From a checkpoint of a small audio captioner: adamw at rate 0.0017.
Rows from block 5 of the audio encoder of a small audio captioner, named by matrix and row number. Rows with one number within an expert belong to one neuron, the router's apart. Each number is 128 + 32 x the weight over its row's rms, rounded and kept within 0 to 255. All counts start at 0. Numbers have three digits each. After the name is the row's rms in percent of the matrix's.
After each expert's rows are labels from the 100 clips, of 14976, where the router gives the expert most weight on average: "top examples" is what is common among them. Only what is clearly more common there than usual is listed. The data: synthesised imitations of 52 everyday sounds, one a clip.
# router: router (encoder.blocks.5.mlp.router.weight, 16x256), inputs 0-127
# up: expert up (encoder.blocks.5.mlp.up, 16x64x256), inputs 0-127
# down: expert down (encoder.blocks.5.mlp.down, 16x256x64, transposed), outputs 0-127

# expert 5
router.5 105:123090097210186146117137100164162094161081185152117165143058134147137168090153128093137107115108163147118154137149143106113096082154151094111120142085114132104116177166189114139060124083138114094083044076075128172089081131122103141096165181142171194159077153165134152139141120151098191108101140135111139140159142084160129136098139152120141109130127145085129119126168186161141113162198
up.0 087:150146136120082209103139145101063140118169134131120147114120139107110117152090094118144186142134087149162105156118190101127189125125074150165139128202149141183113113138136058106118118133137154172186150080075128141109123100143099135147158104146142130128162056130086160144067108134112114114149182141116084124123155127107161142172146074077116159093162146124153142134082122105052058095141
down.0 073:149140143093113161142141150156114078077116149060167147128148166121082102199057095141151114149141065198165088193037110111092145118114121106155153103139080098145125079132106122114144132110174143141160145182070100142152160137125121103135133103161140046139121098131123104138104141157094133171130162118091138146159161157181168078135178066156093166076143137132178142108071078132117136115145
up.1 082:146159116080114112119077128098054162125151095048141126095169120157094110167087110149161172181134120154136074120122131109118150141161098133150154131186111134165084103120130112123164089139102130155177168183157146115135129198125105050110136110108143118135178098053087136130140136142142074108101154128152136115080156128123121109139132128131126114092129090122141151058093114122079119140125
down.1 079:110100132100088099099149095153092116082102156126087086124169048086108093146128164150125215131142105156149114169175151149163156123102178103103165144077132100128132127115154130099072126125081140095154152128086158129096159085134136146124087102129193134140130100135154113140127131084122117134158122096178191144107119127151104064172100134059171147162176121191154157141106089162100100102156
top examples: quiet level; bird chirping

# expert 0
router.0 145:094155150094109112123136127188109188129175132117104067118174072107071088137155123151164152177173151153102094112079152122171136182173088151153127160149145107079098093087086163129099078178096119173152159108142137151134153102129164093080166095088155111111157110085161102076117137115074077121140107141155130149068098064123140100154117110100149063153153092128094165102120096155123112123121
up.0 059:163083112105101136144109138076142115126096104138159168128137161136155147155116120140095098104100107072148124129114069104096109089104156160102183138142101137155160134145175153131120204144162148119106143152153113147139092167150104193158075178127073136099096102186100137138126081105201099097036131108124081127135124133137105155074121084150138163103119125103135131090144138058120116100082
down.0 057:171178087173138116145170110183196064126166122130094132144167197097099137101114144100106106089130115116097168104043115150153094097087169101109144163088161164093068049106163096170112066089091221129085113118133145100088114111162137138120137144165091129129078126158102136146118114151155133151134172148101138109161151174162184099139055146163120091105151141078152108185136193131141116145189
up.1 090:129090122141073117176093082129146098169104144144092195129112144161117152109100120113086113087084154151115198154138156074115091072158148154096130111111151170107169151190130142105123154101141188116123115096079105150115095132092137127093048146155129169133093138167112119149085038158112135086088148085097097168108159119148102153077087144101096077116144111072114087157160185127124090125138
down.1 090:103142136184096091147134160137163126113187183162038110150100114168098141112143131156097187172164165168129137110149181106096125115145111140154151132148190157158149119129126121142099067163062134121135127110146165144102092115102138088128164126161147136173150147091134158118176078144101085070136112102163195089174101094089103083138110114127127098144156055142109098116132165160071077130139
top examples: clipping; text has "clipped"; pink noise

# expert 9
router.9 085:158160093124169161136181210131120144137125142086120161148101116141106157179155122067149107131132175147118146148098111155125148116100104129147155086163116130124131100113101133166123125092182083097119096123123097113143182137173172163109186130145132175120160143107134159099087139136093166165133144140133199183181146137154169083149217169140166173146182134139149123152166141112159118143156
up.0 066:137146109099151190078097120135142157179135086098150125113131132146150162144106143121136112133097120058217106116140048102118122089129071114135088117161096103166130142180148121132216100161120100110130128153097134104136147170145147073156121143121085102083122123195121103104161093119146111113153125151149019126107134102148136166113122060159091107118104111142128156090131124157145163084037
down.0 087:163115070168161090178121077104140066134086145126155125173107130115089157087121092053093104099092099120125172155073113106097100069128200119108115121043143094127138116115109117117150146104159158153086083102074147126143132142120088142134106185191192136112152141128097102150113152173119152118088138150072146104108152162168109140069119151124070144087145092103123105134177174152092120129119
up.1 094:144084086175136132147132122087188107108083126138144169154121200141154142110114118122132118103138114116122142138117098116088100086067189067096079144096125189143132159157149051091069164105121175076089122114103148145167125144098095135155074135155086141164096129169109136179125097142189169134080136095062125088154164143167106164101148097134119131105086134111161101153143160129093148102145
down.1 088:114080089110149111108096066137110118145056152156137126086101128099137141068144120086091089060125111081113156133139093116098096072145164094106110165092210091109169160115137143070148171048156136103074062118126094113077165137116082155116090164153144164092071119196122117148105158115173134120059122182121115154112137126149103148088120115101134135129090122098119131142111160108139092159074
top examples: pink noise

# expert 15
router.15 107:151100124100144065147143129111089102120092108107170130131141140122127099134084102125089147118130116098145165145091121082100163143128155162083184066116094122152101134138133096087114136151136165118142124166164126178170156147113095138142028138147118135109087122161108049143117065149188120125091085098100104133119159188099098136109156128125114089102143075063156104156093100062119131144057
up.0 110:120091152124152102076121094150129159175125173121137100113129089121169113102187163091126156130084182129117141094167116152168106141177165140135144164117148088079102123107172160183179112078157085126117108075133083142085124144102110147121108173119117151119144150115111183091202116135120132202127148120152106166055104129124108163110124189128186149170105141146102192145074134082164105182083
down.0 094:118100141117140126082140090162122185182110143207162067036114079102149129106150152104140167136111155097090132120185083179144151139122143114113107168146180057077131122128143134129133119116095111108137140086122060152084107094072131175088139142095156184099111128148155143083138170125127069125082102156150051175064060143092067102118104178075185085153125127145076117073092105096162092154134
up.1 072:130172112092061188092145152108116158105165106101116162145139128185132100195129159179179114164109140073118107097163110157162143150110162138164127134215090184144141118067144136169136147133174062139174108073132136100106106069121199154151155085102111151104176124140163154100124100113175143167138139112104122134069137121151121151190155119140169136085101147198096154125105089167147175085145
down.1 076:115094133119121135130086135101063160099133107168138126065137123130152068107132120060092109103128152106090173143192078120077156043105140108111136105047128049140186139099136126123152122069154143076098110117075136086108198165109071129122116134161133181145103201106126096139176150092132068104114150207116118116118076138109120094065117142143127145109157222132115145152086115101150136129175
top examples: white noise; pink noise

# expert 2
router.2 108:077112152159172139055123116188154077125044114132194177122136143082166099107122181127138163087153112087156136124108133160150169111126141112156087069106136109131181131143123106129109134106097137104045137127151164124102133125088103157087093124134172129117101105198129071161144177110161132169100102139146109107185153128072115111135106157086143119154105128112096122064114121131127135140151
up.0 037:113122137067092171129110124157126143148196106127054069163088109148115154138114139132163113169125132148138114109126150160142137180075017155079133155130117164148055096117124150163160158112113129152109131135130137180118109137087162151108153138121112067097166112090125189082087088093069110121129127117104110145099058140123140164137147092135083142106130157149137106124209117128162120111075
down.0 052:099073086124120140173189112133101068174101186111107146116143123115120170118090091096117086083150117155191148202127124186120172139040106173110124174141130178151171112058153105113112110142088141111106112118117100112130107151147115155160167164098117142139113137139095168129193155136146180126110151107207079103170101136168138162131079113154183144070075086142079105136112141131080171098119
up.1 071:109124117090077099132106176102090178139146126152086094134111127151112185176165138118132053159162131148149107143096076139112147142125050099122178175166100158154105129147157133167167117170133106128168107144140115111104107173235171124168133076121144070121123157079151119073114084105101101067115117076135145092095114122137178086140146071177169099103188103135157135153163125133147106145088
down.1 096:156136147155145114165141082147107157147100128112112114126148156142091103125102114165121067155167185178145073109071172147110160152161088168154091115123072137122158068179120136089121130158154123156186084152135085107100111108096113140094190164113174101134122080146149149117096080118091098136113122123162095136179150125113102128124195118114088175164172117056136139093092196118159084105143
top examples: pink noise; machines and effects

# expert 10
router.10 089:114154088138069155089123164079154138118140124130086128137123103149153198149165141144154082141149178098094132093185082143134112138099127102136192166172099153126109142088151167193209149178149101152130135093122101128110075146135196129158166115099138125086164134128138158088118093134142166109110117081149128109084109102165144133153143101168177132059119136162104172157186143109156162102160
up.0 078:149106159132184095178135114145150131122109108138147139138168180125145129101097106112087100096088102113163147164144097145099122076166127145095094119097163132116169142129113095096153128134144198088080070180133134140140113177156116108108093144167073130162060179109094083205193120131130165153126147134099155086168163176107083156114136104126084189105109128120186101165101151119160176136151
down.0 095:162125100121119117147047136140111128125152152106100144117089091129102180114111108141063107111156203124097176112130152141099160186124097150149150129116190147118058148071115124122083080177079172131083124136122111146118094164056124126105101098114140119114152150196113188083115076227043100160096134080162147130129134134109122060101122166147141111174149106155154106181131150146118089144165
up.1 088:169087102124158113177145096134130083114106100144136168160149193154116131078121102098072065100127115117149179147098130144116083073111181119104095091085121141115125110145088103070103126087124190117060093105122097074136150148116119136115083132186181123165071156124079136187145093125129137131149178134080198137164196150108140140100160192149093126075130144076135080174127141140129140180192
down.1 100:141099048096156058132076098138149105122142159133121155080104131171112153118123140135085126111191179138059148166149137139117161198142081139179105124140142113110089171111119095092123048095102144119081117097043096151100131208066122104109083098122146104134152116206139131143134098209051167117116130125178166149109151135128105079146151141141114103174183102091132118114125127155169109139164
top examples: household

# expert 8
router.8 130:153152106164097137098064133088155129147190075129071127154131121156129152133135174155120171157134120124156143133139174147161125117141121103149176181149111157158092128059101098181086140123092115078116125120085148102120105141085153112174176145133145125180171142139141141156181121137149129136111168115128158081172158199189138180162080120201128139096128137190190141166121129185142170103163
up.0 066:133114149121132091140112116140130167175100165152090123066135117082124082091102161130150150120087130125119147093122143127068119147108153134116193140139190116182098143159124145157117142192121129068128162120143116160169099104118088140139090139113169166101066082194130089029121133056116114132177088150135082164103127105057118135126105071086177165162071079125108177101094099098107113126028
down.0 073:158132082058105143118092066101138087149118161175111151101131143157122173108100148087084138059149147120127138170159077096112162113117121120164078125118127095125089118104137147084095106093145131078050106110049157087122174141103070114120106139146151085146139139154099115154137114143137116133067143156094140091144140199144143118126123196133136127101110183117130124163124131148176172180196
up.1 047:106150114076130112086122154142159173133111134104207170078178151107148090127191104107149131103202150108141126084176055139092153118090118158152162057144143098123203172115126135137193101098142131110143194197195119122159117071166157131091072108156135107114128162171124076116116106122150112160087122181087120141108136125132160053134121141095184189109109111073114152119122133081149094126129
down.1 067:134103190094105107126091090141152125129093133151087064159092107146195074076182127155127090063129177149079104136142124108138107106176143141085118160092164119148127134119150104148155120148104128095113169117187126135086096089106093191093149156157089142113111124189128139128149106134163076153111119185159104146138107145094111182171105174121160123152116137091132122137139130134124078199139
top examples: mains hum

# expert 4
router.4 112:165121157124109090170111121097091097074124079137134129151210161151103122121095112123095121140121108154160077148101143122146129091131114148164124142101113115130129071114084108079133158121153179164126099110122167090128166166151106106095121096144102100188143120105086123200110131148132107114099163127088171117177159156109115127114096135127073147097146147096128101140099127186095151105161
up.0 094:109127107140112158075126125137155166146141163173112048085128074116143139139184152129164118138089164099152104073181109143152100152129142066137169177160102116082202188110168171168132126132139086101107142108123053134098093113098155166143139162079091143083151110108130155085142100100157118190127111106170087145090083083141094141136133158125161149169062116135098176046154136130152154138111
down.0 103:142130122149141145161209185160132135112147144097168092086171168084082091143150076195138136139148122172092131090065115131124122185138105198160133115105142135091094091117122133141116054105116132149097155141149113151131137071101123089081150119155122126110133131142132124097128098131092069111104098115132074186080136089118114104116141104148065171168128095093090170135144124061100084135084
up.1 185:157118117115130093170163133109056112078129090103152143145173168154094110153074092181074146179152102190131076149087175152107164134119077178143115098108136167155076069157074118086159135163107171203167126150143144122147177174150116083133101074160115087141122089076100143161080139166122081111186148098095172136166158148116140123116140130120075166109183136102141098142080090117082118132128
down.1 174:159116104185148132153110147103151056122111104087127200172107187161155163144091095096118083113104109143167155148075109110068104142100117117128079110127098165156116078152123082115148162155151135154103097112112163117140143189179114145128106146171092098133093108109121133121115090159131190129140164088071121111148180143188178114119193121188103114088146176142182138171155157114091215131111
top examples: pink noise